From a checkpoint of a small segmentation model: encoder activation gelu, encoder num experts 8.
Rows from block 5 of the encoder, named by matrix and row number. Rows with one number belong to one attention dimension. Each number is 128 + 24 x the weight over its row's rms, rounded and kept within 0 to 255. All counts start at 0. Numbers have three digits each. After the name is the row's rms in percent of the matrix's.
# q: attention query (encoder.blocks.5.attn.q.weight, 256x256), inputs 0-127
# k: attention key (encoder.blocks.5.attn.k.weight, 256x256), inputs 0-127
q.69 051:109140155132139127153110102131186123151107125157134112139155136105134143123100105135181090134113076140163126132148128156105164140158157185129116115103126147090046111178134129126135142114108128109124132166101107125112151168080142128136105135175097143103153159112187070140106160128116130141083144136108111121115081128093162110115131078135145123150112139084149150112139157144170118134122
k.69 055:127099140150142103175117129106148138162098130104147106139183115097142164138103117123125087100107091107143118136136092172130101134146141067148072123100086123134132163150116096132125119119127131058134090100109118147119136109096148148134167141137119137130105111081126084106096147147160177090105129144114153141132097142127146134096087120122149124124179105122146135149120177151122110127111
q.70 058:116132145082120115128133060119147132133121107089087142110139128097161160116112110130134143080140124109118094122167138147140128098143124094119140112119158136140072106113131139171112150128092140148088159132122088145165144118091081171142110109124091107115116161119131073137136134128124116117137129154105153128137113101096109159129131105100156176100123128137100167130115097148147111114140
k.70 064:127133105122096112172149144078165129141107119112145134135122113134168125121113149104129105114139131150108134091154121183105142097150086148106121123115091147132110132150122108169111093132142093111130106114157055123140134113128145119183133161124129074109114131104122120066139126114160122127152108132139171161169121168149146126161148147111133125156131079123159130185096129150097088102119
q.71 055:147144150159133113109160188125120114121159141154165107156150072127149128118150130130139142151117090118078157113142110103156150121121076122108150120123140112092164114146129118094157076118129109163136117121146124135143143158152162095067139150115117147153179118103139138074139101126154142133139118138141105171121131120187161119171145142149116129116156141103137116159160149166081123151158
k.71 068:123151144141135143092120160175148125113132160115146135144105143121111098171122113112136146127127150145136116155120117064131122138127136141179136154149130131098149132112125179120131142093134140138150124140154173112100181159142143145051109148125143154136171100136140084196143106133111121125114121116099080136126152112101113107105133108113130122119127207136100122064146133135117150112139
q.72 057:124144138151112095139140133123148140168120069096112138153118090080167158147100110166146133109155129145121141150122111175124142125144175092123134132116121144149089107157126169103085112112091134136146134131117103112145111132094124127160099087143126111084152128140153133093142135096115120103144121111097174113142116109117137127072080142141120124158126104096130145174105138162175122156142
k.72 065:116120115133116112140118098106167165142123094094177086145157101089113093108119151114144099089114102134134125104181104156135119125142087114115112115145113139146107099121155079163148093125092102082138178144133139135134128091142132159132155155093133124088129121153149152097110127134148169138134116151045133152112108157132132134114117151132126097106135128123121149175173123141125124167134
q.73 042:138123140128125139122098131149068162154115154113147137131134140129113092147157134097118107160124150092141118128088146069127090136164114163109107120116077178123123143104163133115142106110172094125079112069109146124139096085122143116105104127170110143135154142127134154110118152106163131110136134143149132055134135162123112132099149154129131128141140083154073100137146133103066176159149
k.73 052:075142113147137145125114136165095119112138146110115173126111119186100159125126111115078160134166149105154132176133151059136140124105155143138158096086164151087118116124173151099123148128121123119134117138114157121118115156110143132103093144136134149146136134132099173124139124098101118085069113115152132084135149129140125140132150142105135139132093129125122105118129149131169168124148
q.74 069:140102107080140133127113091166123089112143116130091158103127157131121174132139140139132118124102140108103076129105207149167109112169121082142100116122136081130129131064142107162115098128100148147108130121134144133147158134114057156142136144134106111107146181140069084155108160139134127103128138135138104124122097145118114151160140125122116135120112134120100097095163074099135080109114
k.74 082:133112120084124162098110148117130093145115156141093151116105132148148170165154108097106147093184150144130144134108178132104153136118165127100144136077109122127110149140112159135156081149149151145091100139177107157147131114116123065134085119153135107158123138128128112083131100141122140111151111119165121110158124100185128126135141125117130128140134124120116111092113117134115131086127
q.75 056:117140087165106140133153088153113105091127117131102148126131119130116142117152143143137154153132117172142152146123130139158162134081143129123153102067190133157152136088106145159119078122123158163135128159138145110140134123119078122122120113115107117078129170114125120087141115123104132086120121103174133189098132144156117134110137121125115160157107143122109096070173096144150116144096
k.75 063:159165116093121157107144161118139106144131121133083101140144126173143133138117120108130181136144137160072118108118155115114108155122107137128134118150113098148105098136121119125147118171143195141133176111102136128121137115165091068105061122132156166140121114115153114101122116147120125096124145136100128130138139099095128167106114143126117165127153131126088107087162115117111110098110
q.76 062:126125171149107124098095149125119103167128135124173111145152100133144155113088109146128091145150098138127159138153089073123150108150117142149143152110126110106111116172152086111134106091125117126145159126103104090131138151113167156127154121136126169175087116116136151142106154138141146160134135136102123135169114116054153120120144146137133089087115137124095195151127156105093113134167
k.76 069:097102168139135112161145124112124088151127150150144137112100141105146122124117113128132081151075120137143139125170089106099148122142106113139130113133116131087136133132167101101133105122089056083133143120186122125136129158130174221150073152102142162145107105136175139156120122132149132158104142139107148107135166167127127095123134109140127117107151125136148133147096169155094083117122
q.77 057:180151123145138149126121101144136141111129160144117104140133109146141121117119139083098141145147141103116102144119167136136116104097110120114135085112099131084105134081132148137129126123127156126132103095137120118153105131133112104103101130161131079136174150090105146131122158131129123107143125145141126112130168101133123128164151097108138131126129137149128062121170126135116135149125
k.77 070:132139127131111154094095147133092131093147154105107146106100158191115132174135140115091139121134138129158095169132159094124126162139160130152163122131139137103119157131151191143139164118144157143108124125140164126143152135131145091098068152154136126156111138154091113142130132132067130121120127098142111089142164138173110128103118110150159122160124126109132099073158136136153153092178
q.78 066:121127143123106188127137143116122172132095162124136125122121134152148116129125123117120146129128113084077123137100084105150129131084124150164127160158148135115115114149163146119162124160192161093114098109127163115146106127165165087089147140122123147184122094148157158113132130106138096138125130113124122120107157136152092114108130122131153106159178074128158061131108115171105135119135
k.78 074:089142143163151134149129180169095135105096085112118079117140152143128121113165119142126162141104127098142118139092115080131123157153122155162078151141174118115130115109142130133108193156187169093146121147122126122144115128168103103082118090131120114117093126139163155156138146127103094101099133109139094145094149142104111101162102142156149118154133118132112075105127117135126151126142
q.79 066:142142110144156100144139103084126115141114060103096139116135117106126122152126128195133116098140147138171130145147112123099131148125139107100118119114108139151115125187106128129124144159100120157130091143134138123135176139119117114167117097116124117121158117103112150140150117125119109107126145134137122142142132120127158146105114167143082142138139141133099166149136114122216106147122
k.79 068:128129131084123069133117106094133152131114124164144156144105081128109121114116148109144120081159108131119110106195141125158134119134123089096123106140084146136119143157118082142131090112109039133104110101112112117141106123083124158136159126101148139124154099121118136125093110125150146125145103166124143127167141149144137158099119153141117105099141127103156176179083139122119125155141
q.80 056:095157183073117165105082151133125154152146108162122104110147135132152147150140138101136144144125116133064132115119141116121142128121097111147106175126111123130125160119132125134136126135185094165111113149161116127124169127160167156106144155113143130176153177128128157107115133161141102153151117126137109134120087118153088086118122140147118129132176129119113097147121135156095126112163
k.80 064:106134161191135127139103137125100087097161117164143160088096134114073141093163093129131165129132148096121114136145138071115147158126160153133111100087154148147120182117116158104142140123164124099156124142172130125164127148128109161175089097149159114114127132145165170143139130123135110169118133125111090123138098121087096114158100097154132109095160167150144148086135095127099132108168
q.81 051:149130115116160148143122115119152115098128111105159136143112139156160100140097104133118127165149121119158117115144133096111120143131133184074123110132064155097095117112112117128134170105120090115107135131089111128122116093113147151170100143148139112111144107120092159160101138145147103161122133182103103071114093147105148130121147156131138104096086136148146149110134163092121132094147
k.81 054:123094141160100140123110120116129118121127113127162141131095130144133125099096148167102117151107073108126123133152139141140137119143149104112151103095130123100128187142128148144142120110034106128083096142112152111188154119071139153139140146153140119138111111140097111115100124130135145162135133135150181116112103143188120138096132081121113097141140106102156164172112166132132128164143
q.82 052:136109088150101145142173125123132111093125140113115125121102114151177183083154077116128162138163104101133141104151095147150151143096149155127127136146134133134128112134108158136158092114152206121101157132114136117128099103055137108124105122118120158109114132126150117123138101118122158166130123144107116112101142147132105130074122120119182147135103132106176080126103121142113144158119
k.82 057:132140125141147147123146150142140135149100085075135072153186124188147117100124161162116126164119093138122113112097101121139106113137096168095127129167157100101153073126132109150127155135142193121087172163107126123141153088156099133110175155119117137093107134108149146115127137148145138110146144138152129156093146139139148143177164147151101132148074118130121081145157136115109133147106
q.83 047:073133135119102131127110136108174127140132139089155142089136119127151094155106115152112133092137155139141154131099103107114163110071118134128160184137118161132130084158136166101125123190154108100165102148156177164101119144137148116142137089126158159180117132114160073104130109116140129129151152100138139142060115112145095136115100150104137111138160133116164135138094111162116120131126
k.83 061:120129135133150096136176150136109133088158100151147122113142101098133112069138115163134128145145130112110123126139114112160131155116125155138142106165177136149123110144130088119092111133130103112134145108141122115120118150143103161158159119113144146081115088156144167162170127105118132166173148115151129139094125156073147134144149155136106138125135117157154151135109114119110129152106
q.84 058:102164136154112092154111148106139131145115134065143094104122111079129155117118124158124103079164115129146114107121102141110112137146148122126116132169135148108117145173097164081102120152106132123158118123133149127143169133121174106158125081098135145157070100151134111125117145126109111187139162110118177114135126120109130151068098108151120135144138081123105137144105118170160131103139
k.84 068:126151130089135118127093113116161138151071120115184102120162107092140128103115141136149055121084110128110152116158095149129121120132091120099099099148119118148101102147162081140114115144105102064182138104171095119109103089119118140131176115104114104101132087112160150103089152117160142129162134165126148166139127114131114131135137150120136094133150128129148154147116141149121119185118
q.85 045:120143122161154094103105103138125151140108166137128127146123111111106084155102126099129137147122139136093090138117088118092122127134106127136128137151115162104146168128112114126109143145135117118135155154136126161148118170125138196123125133130152102178118162117121143131107115183143122147129088148152120091181160085103153133120142133133129121119161155151101142153149149109125133143133
k.85 047:115111163120104106131110118129133090128139139101137170112101113114154128151121140126142129135082150129120134089190139109118152118109089103163175111117106142121141196132117102135129147124133085110164103125172119116149135118178152169166112127135166139119124162130095141135141141130153171153123142130130180143151114119113119110093099126143128130142143136107156203156138128156114143170135
q.86 099:163164109122155160154132127149130093132129128146127134121127138153064115134126147086083110139113165132126131120111149109183111111115097155096128125106092106101152145092123112144123136127145128144134069097122124164113111128136089120108118150143114065102142094137094108109138118117116134132133123117148098126095119118126101141155128120117118118130096163162131065096141136090081144153116
k.86 132:145123129118137163117094142126095131120165166143099135123101141173126150150143129134121173129152141138127132185104166096130105152126200125137182139109157104102141155129141191126145153110091140189100134130109175135143150111111132079110119149131137144138142131128081077136136114131088110126116128097133096085144130116123127138124135108133149153099114145116123098084148137090169150100144
q.87 051:124139131146132088149108142129108138125107123133100127104107113113152162125140112118161121124136103078111097092147083147135100131149139102122141113136097096118115162142117125088149101076113141146144107138139121081151137131119141159129093135111144111123151138127139106139165119090157149090155124157135110106166185118103152134158126115150128115102164097102127166163157159162155141093156
k.87 056:125158141127132132089091115108170156164106140127152151132066147096099129127120108098151073102136115148162128140123111147125179122147124147152122119157117075136098173137123132120146122130108109114153101130178166123088138114182187132119100114167142128175139142125130112123115121144119167128147094148121122121148139098107097112124126139144133125128127179127122144119194125142095145135147
q.88 051:060119111117083107122136109122125160149072147119148152082126143125111113123076139144128137062073148138115120110106131126091117121124139086175153133152152146159129153135131136136138124161138105118146098109153135175116150135137100126122099117158136161143088134147127083137128118115122094122134147095152153106106155160152102141117079120139151102187163106118149113105113121149168152132143
k.88 052:131116094112139129132107161127121134158087110138143124149166084124089117137126145125156121103183132104098098145106119113159132139148118128106093117123117094163163123103100082122119123126160149103160130111131106150123106129116145119113179077100098120111129122106135136120165135151144133082140147122138092115158089097112127129169083176131163159137102094101139123102102098110132151166119
q.89 061:128143159138117114151132149130138129110117107135165065148130130113167121101160105160122129133187090118147136131112094117101124089110178184146109123129120174113096101169148157097152130128175136112118150160122104110099118108102198094137122126129115157133121116143194165108108123126121138141104147119107147135159128138163128113101129149136148151144146111134147130166092147146148131148118
k.89 074:107137111146140087173146123150156146128068098134120073121159120125103143097104109165139098137101099105140136103135088129143122116112108158114093092154149108142118083134130078178102142129140141075159134105112140113131085144106116168133129116107121117090122121102158188132127146111137125139127124154153121150077117162125112141142153159133141098155135100144128128142136160140116128159120
q.90 053:116098161084077126096126106137140133149114147129128133129183133115160158121109192128146133103097133097066085116112144132135103119140096057160147134110187122129131152102127126136089122097118133149095129109126105133149114126137118144119104193128115137145092176161137093121096141130147123094188118123114132117137104113114116106131169122117133156110165124095104133167170115163123112107157
k.90 055:129127123150125137112113150142153139135124130112145158120125121107136091158176109099120090131127120083124158132137101134083161137137120150118142109109137149190128133111130155102135105107185091108113102130214106124152138172166187087135121123167129097154174165157138141134134143115140131091156100111137119148134139109113102103141119129114130137141112098130129122109118088174126117102145
q.91 051:124169152120135082118134117096150104143135135078149141146118131087163123156122124172132143132142129134120111161094139131094100072134131134112122161131117171096114133129113140124124143095103109117127107139155117104162117110150114106172121091136099082093150144101174154136136150095131101144170155144127103129134148056146090099101149150134126108127109111140130127166098150158135155156118
k.91 052:074118118144106068145163127136120149125168114144165122148090126103152104131092117136121128134114121109114112124171112065144154138133118131138147121117099205103165158120111131130140164094117076133153084160133133132135127140120120157112156114116148089135131152102144145150112148107150102153137115103128118112112118103096122160086115108144130072132116103143172147141154169173118128181124
q.92 063:108141088139114109120148116114100136145111158119139153132122105104101097123126128157126113055133142129143148116151087112120117134154130076175157123171197155139135104161154131124099131137120153138142170111144117127134099107128114169161161125110088152148077156143147089125120121130126125111155110118158124139158151124089122145082120134115135173090141111125121187135089062131163104133103
k.92 074:151108114111103113147148116138112149148127092118124123144146084090149106105111136123168076100106128121107135069153141150120140128135086082100109106173112136171128079096125082120085100170159078113133137091125077102127105155161160146168119116113112116100129136128143119138163121136160130129147118125130130134143126144132163124151088155113126120130140095143144131183087093144098091160089
q.93 065:131119129141114084154120102117161114139112134104126141131154148098131134165146078173118099128145111127139135138074114156100150114165188152129137134109097168164064088157127143126120172112127126131101121160120143109118134103115142133177097105166114097101134102103158118119168151104128114120080135154130161123094127131138118100068119120135119129142109109102120106147108132143152162162113
k.93 068:108111122145131086154153107145143146171109123123160065134154092122138115108118153127122159110089089104149113138133091122126151112098116105129089126127121131154129100138104074092141146113165097099124129160080147138087107110154102141126178136118134136101118113140143120132138171120152165131095110132105127151098085137116152105111140136146133106131114117110142154144141138159159122152090
q.94 062:157131180125135127104072162107116125155139132136151157160155113109123177128132148153131109107117122121112159148117108114088127123171114113117097130106085102096109149158150104122149114131130087142142136109115185107101178122157175138109166147134137156112177101124105194154121127145143128148142156138120100134151105129128147077161163157140116095190132111132109142168129136134110120140155
k.94 069:102103159126130127122091136128107096133121175125161143152095138125111117152118084110113100126142127132193131135127148072137147137142156079162144147123130149088128181165115141082176134106113096115150081156143157127120150117086141156112111125119169141135160118156154141146143124135152135108113109116116139089108143107134110136107115117144163117135118143115126165124116147123104161122142
q.95 048:097136119102140170149103107143115152113148133147117102131109174154134126146161143066126113148164146106125106126126120133146094112089107155146113134148153152123139159129125136140162150166174155087120103119134128110156160108158127143120117133106117166126095134150161095126128095128105119080153114114133132130126125127180112135144117117128116140113173102145167095120138101144095143107105
k.95 055:094154148165141136133181154152145128117134077140077126119109156148068148126159116141117174146130127129140160145116126119135122141098152175106150120141139151156094119094092142112137165163194201135158156132122138132119099166134127115146096111168136126127142128102174150108103102135117085104119109124152091136150126158135114156147095103121144135140131119126133087086177124132131125112128
q.96 038:140136128110154143132117167137121095121119138111108123070107102141152095097155120130160102112100129136119133152172097114124150163136099152114140129083122145134157133108128128191132121138120144100129154125163133133145116118127149105159150116081093115113132163156175144146132175100109138141140134122126111115155177140118126115126109122096127139129142175105091086141105135155157110162101
k.96 045:155125123124116137147104137148116146140112172104119152102126127112128128132153118131113085096167078158188126137115154151115145102136083111087110124159124126168124103119118133087120124112106102073127136144155144100093102152114118133126152145104120122073123114145154151085156116087109154112141101103112120091165112146103127088127124137184130109185110151125130098141126121164159144174155
q.97 047:060136160140113126072102115098068128132145172167137098149124092117151083143078113110124107117138126118086180131106143145164116135125118127103162127115153116114114130120109115144109121145083062104107126188152054109140141152135113097127133146128151132136148145076157108127084120130149112140129136135101133115161123147121139156094129159090108106125101142113131110135112146141149096167089
k.97 050:150123079161107137099116123137141159108116152136163110101138143102124116139140120128150145104160128176086143183109159132155117140132128139162180061124122141115117112118127169141158101122115097160123084130147137108152112129165132131109094140162133139150107105137105121149160148117096103139151169090120075136137105105116100141113110144127101126127123142083148098136192128122150144123083
q.98 041:110135154095144100162195151115178116080123104156137122159132093118096143110126099134134158159168105119151114111110130149142085132140128110120180083127122153121136141102139141132062115116148113125166113142115140119130070130122146119099146124100127150130107126087082155101114105124091112106115088158169128129150133120129136135126118122099144150125141109136124101096108116117123187116082
k.98 047:144122119129084156130081134146115154119168117140107153078140169162059126113128158124164115141123120117095119168114131096166095124120148111140185062105146098115108135143160156130136145124157123111136182131136137109174099152124129091098098131120113166129111168108118101135102118157141106089145113098168113169106119115170128103133136116128124140127130124164130129141104128140118138153147
q.99 047:128149150148106125145187112083130116113102084131143154125164150135133142121124104127125142143123111117108102117109125134111138127157159119121070106161139093123129139105131129131169108139131124115146077089114126098132136086121124174065111095117176078122095137121114154109145149131089102129127148146110102135123114166147111104112136135131135089145168127125115136133064141070119162103143
k.99 045:129108157088132156137155142152140153152126114096142104122176097169143154116111105139138143117142171113162102116182158160147150134073159132120165211129132102100093102156129122073119148119138125152123147129090122144100120150127108113124128105103137146138157117110125121115137160150115121164134171131205142118096128137158101109118115094156131118137135156126109127119111108115106176098120
q.100 046:114192157129101143115105158094158110083145165107128102121193109129140099118140101123144130146148109154094142152152118159143162130130140171134140167166136133152121151112143104136131119130112125133111126141093091085160128087111116106124169158130127097116135101096113072103133120154147137120098126122108141132073106142143148079134102132122146097123146138128185100099126114122167144165136
k.100 055:146121114159121172121102145150128145103104196126158104123161116148112128148141130167143161152160177160117161158119141117165108109117139127127140138176130107147158109121147139119101122137071131136120127174102152120128106115152112126117124074124125110088155116134131137140127145122102117131138132104137108124128132107094089138148150172149129142148130159101148143144154114101130148148098
q.101 053:131143142158137114123065128158115122134126178123130121170147154151137085153114096141133117120127131099120147143128141144122152169106139143114085121178161124108151141113117076090144144163083114070099121141138152091154140084106127124145146170117123082157214093117160117132100149150179152101116128165122154105139117139109148105137111162163168106126115170142141099160161134120162126126136
k.101 057:120149167150130110097100083111143138122131182135147109115153105140128121138103128145133125137135137196121117113110129149150150123148103119121088162164122141106155112130156130158164095114052105138111142171114143106128145103118102113096125177118164110133150107121133117130129148131114158169144133161131101125123125106120145131132134089118131124119133154073123119160121173136170144102110
q.102 085:160102111121123115154116123170124110115091115124149176142150108165159165131127122153124126116084149095163090108152086097146130153153123121111085135093142119102092136104063133109168141109122177126114137097166154115095155132124173160136125141093147106115191125197151151146123157118146136121146104137111148156130128127129098119158142152151153093120129126126129121177089131091124142124166
k.102 121:140099157117143121161138110117142107152133097111159137155121124109166146128084129103117107112119105135174093105145106143129133106162098089120081183142115128114112102140111113141133136118104096119108144133122123144126149109070112167110141147114116112136123125120141127118115128140106159140168126200127136134132117148123157085130131107156107094130127109141113159116086137144125114146180
q.103 068:097169160153109149084140147097132136130153162149128097152154117125108107143108110106154145132160123137088172117101171185157119121098139104121136129186156122131102144153153108115145113127109096140130078171087111118164137088175109115102127151124121137130128085076108121106140131132146124124102120160121128110136114141127165106117092151112133146148116132132154129112131158128140136137103
k.103 082:133156136151108129099104127131102156099127170141133095129158104148099119161136142153146160140140168134078141149107141140150113155076154159152184072140129131135156153141158151110121131126125168180118141140145139099118099127173129093135120111152139155114153147116114102158130135141135128125108144087162101117117129083153109146119154147113141142122109160113153109141159142119133142112089
q.104 036:115199148142105129100096140115113104126109103143141094120209105149123075115133115135144125167149057116136090157135089112115144179137147137138108132090115133105122160092098141133129144129098100134135138127147106104109117122125156151103157120112124085132137116116116123122127146082135094139130135136087082123121136163125133109130129148116159094146129122136144142149108106102130148134168
k.104 045:124136120139144153136139144136167157140127115102140114107111125158135131122103169118107103132133111152149067149111164113200130113100117131102123138180135080118133091104164132141134144128120116097164138188131128127118170139115115129099178116120083115133112155110148146134153141138081104106173147138142105091154110126102123133145157141170123127131148176126110157135144139077162148146140
q.105 049:117127143082111146133164138102168114115171142153111092121142129097112102126142144131142125142168139098090186116119166151136126093131115145157172149143082170149152126130166153170110104116180147188132157132103128091146091136145096114107110145130106169135107136102072114116125104139088113121126120139146145132130147095132161141108125081085104165150132115104162151110162105148121109125132
k.105 063:105133124132090139121117142144088117139140156148134129102160147144123134158146152126138126142134127113123172140097173106114113168107145142183181096078112112100134125114120163114131127120157162130138133140158132121147113131166164079178156145155109132122139157128097100125125122160157126114111116074114147140129155094156093155143120161099098153108129125147129103136156142121119128111105
q.106 055:120094145109117145111109103121112140141083132173140139143085123133137103148119136101135146109092145107129158113118130159142101162088127106143111091147142135126108131104142090112158115148068109068143116137128149150146182108117150171125146156120158109135164065108131123083100130133118127127137109159090136148165102149154110131099148167131126082134121148125137092143100167109103093157085
k.106 058:159130130156113091107094091129132104133130162175138118140119132121121118134129161148158143115119153167104116136149123154107134126104096168158115146128122174142151184125112116143145093080117167141098092148111089099139138137138107108119115144154172108113157082148116131137148128121165129160114130130130096163100140091110137129101160113122114114119156113113122124160135127170147123105132
q.107 059:097184147122115120112155121120122162137142143165161065085160132098105125127133134113115177163150139157122133134106146137125122097101112111154121134151156131164144132158174112150168099145125107176112101149078094129159158118124084126103160119172142138103087120116099125070139132143102125138144121113114139125106091180135135096125141101115116129094118074134124159101181131148145125132091
k.107 072:142155147134141096122157146122092133102129148153101126118126123128117119111156125153136165195104158131084151149119123140111099136095150141133144093138137152131128171094166144094127123113143172160128083131129106114126098147133179139156094120126149148112156093137127153130127133139152097108086109079124126128130131129121085126159133140113139166127134132158114128151117117130093092120099
q.108 049:188081087118134127135118101132123114149100106110110142155103133147144167137089140126141087098087155122181106120156120105138132156130130105149099116086184131139125130127097145088147135142130193091125135076163149137090132122124168148178114148115152127131150138164163140159134121140151120144136123140130144116143121108139092118152158119176110118119122134124135126172108127108121131104144
k.108 063:117111162123141097140153125121135114170131104119138139158111129119164157124112130117139087097119117131170114080144128096118125131177090107133060156135130139124102124132099112124122111105124120097117144131107119165113180113102117167137172141105081104149120104145134152137124107113122151157149142206131140136147126142086161107137112107146120119124142083121117152119074128147134110140147
q.109 045:155148170130147174133162164099106097102150105144100100132130071162126066145113094101147096134119098111091135122119148122104109114141100133136144120149100151105121132120154140125093101154138113123164117132111140097146120120133141092130138125118097140136090152091126114136123131137091140147123183137114111129134142158118184110117127153089156156155165102121122129120076123148150108182109
k.109 057:105145113133090122090125125155133155119106148145108162087128153172120108153157135162126168110174135147104139139108162115165138123109151145152171105130118112147094129127156164126131116166116161148172137128126165103135090122173142073100110136119093109132105136132150116130131134164111123103142129082133093136135129107146108166120125145102129116144107159122136081155169126104148140121121
q.110 034:172092151122119170140132151146112125157123147130125100141111157110133074143103170093133126143105123140121142128155118140167132125110112111144124150157104141135107114089094140109125112148112078106121117174175113133110140124089187079110127149140149151101143114171167155135111101130116123155115130076101145126097125154155146108143164120157161098128130095139089162162082177151121104131103
k.110 038:160127113152126126117167109166165133123130171129136131128128144081094103136112106159144148127090122149123159095105128115142091110153150151182167108139167126092152145109164121135104108138124116144125102115143134079179115113130125157118128110114103138136135103154125138145094145104167100114135102104128122177151128135089101126123098100097155125153142113147167113136157130134080141136101
q.111 037:140080138085146128135140143145149181125154118162136161151094105106181159137148136134143127125133106143132104124145085108134072108124148129147073124071102177123112098119081145111123137127144157118159160107153112133116114169157180140142094144134117156112135128143201181145129138105109099158134124123097135120159132104082155119172175121127125157111121124095109153148083108085099145125120
k.111 046:141087122078138128136148117136112150148111116114113141149147131102167137118086155087113093076102058123131110126136130101111123120141122161097130119110141102134105104124098095105113121147135100131140164072151112140131115147108089157107192102121095102128116157133114119135149140104123147066152105150141128116144121168131139098117101112157142136136166100105123167109142141151114133163178
q.112 034:125154102128129137114117106143126107130150124141134111096146172080139140147136150114128150126148121138067137078128152126102137077116103174133118145178117100158138119153101125162113121129131142180145173110120158103160114180118100163142152136184164114161093123094139113116165160148120121112107127145117165140091109110120150162150137103143101149096131135119149140154149078160122118139111
k.112 038:130099139125172109104129128097152118116083142130118143101171123151160110156159109145124171138169166130125158160153115144134124125159127104158085171109131125141134123079111153150140115118135133129123131149113148152133165120140213093165099130133147120118083109113142110105163157170148110128097106119092131131136125107152098151152143187117132165097106169130136176103098135118146124117109
q.113 042:160168145111157094157161152097153095096082068113145138161148152130105146118154127145150142105139132092174097131119083119133171132171126136157127127111151148117110118103134129115129157103121180154129127107115171129082136139115173124146139116079153140114166128158142166127119087083136134127113077127109117149108140116117107138143121133125153137129131126143093137132106084089127136129146
k.113 052:122125172112120123155109116123127117153174116065125131124139139161135139115102127113120123123106082112162101129122079101132128114123134115131124182129131105117136086153112094136143148129102136106177181126094147134132142116079089137108107145126124103123113175123140135119082120157132152135106122147138123105116137184141157092140112130148111118142140144135077164114103126122104114136139
q.114 036:158089122111123111188100163151090136128107128099141145127110135133099123107159119168114126105145151128170154111135087104131136145097079104105137112104128173175151099164104132118115176103140151134089161201159083160119116140097114091150103085109119147117134176141163128119110100100188135147122112168163135086143152114093111177109143150095122118113117127108080125112125095135145091151095
k.114 043:111084118138158116167090091130146121123077128107090161154075136112133137100144140093097130107100109114171177107120079131100146134190124073098110091129139116159143110150112130169165128152189099163122067122157122151133105108094121137148099082154109121116123156133141130105100159147139159118143123133123145154144158167104143110081121120130104112153129120120153083163133137178085112121140
q.115 039:102085136161144110125069136127108122130191203141115155112138129141129110158116115123148120102106117111061155136127155130091139158119123170117129125166145119135142091111148118137111131132113111086146119147118106133173154181131096126160115137135113109161168100115121080141123132129169111112124108145130129095161135086127170151137110138138110116148118198114120098122157180154143127134104
k.115 040:147129099135119162122087103119114141119104148164155135131132134096141095159115113098123114111120144118116098135109150142113161112140069117164174110119098150103159139143111116160125118138122083086121101084159117151115118094138080099125180128126161127131157114125084125133137119115122159102119139110125131138126117072145096155121137104131154148119140132091139101102169139115155160126090
q.116 062:084149154164133143073100117111109136126175189131117102148118146122121114134105109103122118120156139135098169116096147157158104105096128124112131102183148128155143113115175095120137126158100114129119089150092107136169160128139087107125140168152122136142157102094122119117141125141143137128116122154114153103132105183123156116121118134163104096140137136125138118115160155136145143161084
k.116 068:149139115135119125094127102136084135094130155166122124105107150135126112125145143117133163133133189138070145147082180162130140130089161163142158062142151145134124152101140106133120121113130131154123094106162132078118088119150126100154117124142167141099147103134111100141163137098118118141094148109145108113127141073136096142126131089111136160111125153103145108164141129117125122107080
q.117 064:113146143155138107112133157124144164128199202146123087088153151110083123126124148140153123130167124139101149144091181160139162105086119157118140134131133140177128116146154130142116129124159156178147105154101128117143114121141056107160106149139094158141135134108109107151131144136167126117150124123139126102101142107132175130120131100120108159136116133139145139131174122161133121120129
k.117 060:111133113145143173124117156081121112102128150127107139136133119145136113146148116124146136130107090145099169138077155130113145140111151120144156052129122134130108139113149153108116134138152134120133095141172119121116102118156151091196136122154139169149121148125124122147143142152151120107103134085117172135128147094133131142170114175127095162120121113122128141149135167107094126112097
q.118 044:130131104132141116126146118134153132129113045126105163136098132133151154139141160105119140127112148155186088105115094104121109134148128099109140118140145104118140139134123133095156144147106166095158134112119143155084145133114159124099091113155156139117112130148148147152136135129115103124133154117086118109110114122124067125114174185128133123155133129127105122151086129088115150126162
k.118 050:100113157109156143134141127117122109130078079131104120132118111116180121117113121107146124113107103119141095104142077142148180127124115133080084163138162116145096139151121114102089146113154115142130142122083112131105132145064096167134172114095121123115103139120135148123144123082132176113117120134176166107104124158121181104109098128184143112124153108134121144109108138108100123171175
q.119 054:112178122148120139116159143099174141127186162159093084098146158104107098132116097133142155168171115142091130145129173141140127088105132134138132151119097105140134133137172129175140092151167114173121105134074118076163096113137098129103146129139112141133071104094097135149119139142106137126127162109091119141091137177154159099125109128133141145130160106146137125093125097153132143150141
k.119 072:122155123133105144105147134128122136112126162140115122093124116143108105142170127178132159153142159116108175154110142123135098161099159141136179113139142121137142145130158154085116121134132166124151136136132146102125103160164171102134118104126142143120139134129140121142133145155129091136108105070106110117127137111155089148138144135116148160115119143138148103141135121117107143110091
q.120 067:082161168162108123099091143092125119138165196129121089141157136118123098150095110135147096112141113136073176120126155167155131096098133155123141126175099128132140116127146114131128143147097114141136122178113103131147121117153091101133128172152107127132168134090105099122090124128147121128123125161101134098120108144124179127134104152105145131142095154124159141111150179140130137134097
k.120 075:100138121140096170080117126131119161112128165158134100120125120147108103168121100146161126124153145141080156165111162143154122123108134175143191071132125104107147111107140127140144120138118135158130104149170178089153120128182113083124115128143125135118140127128095100151142118134116115110089147056119120133134153089126110149129133146107124155117126140107145071141211142136158175118081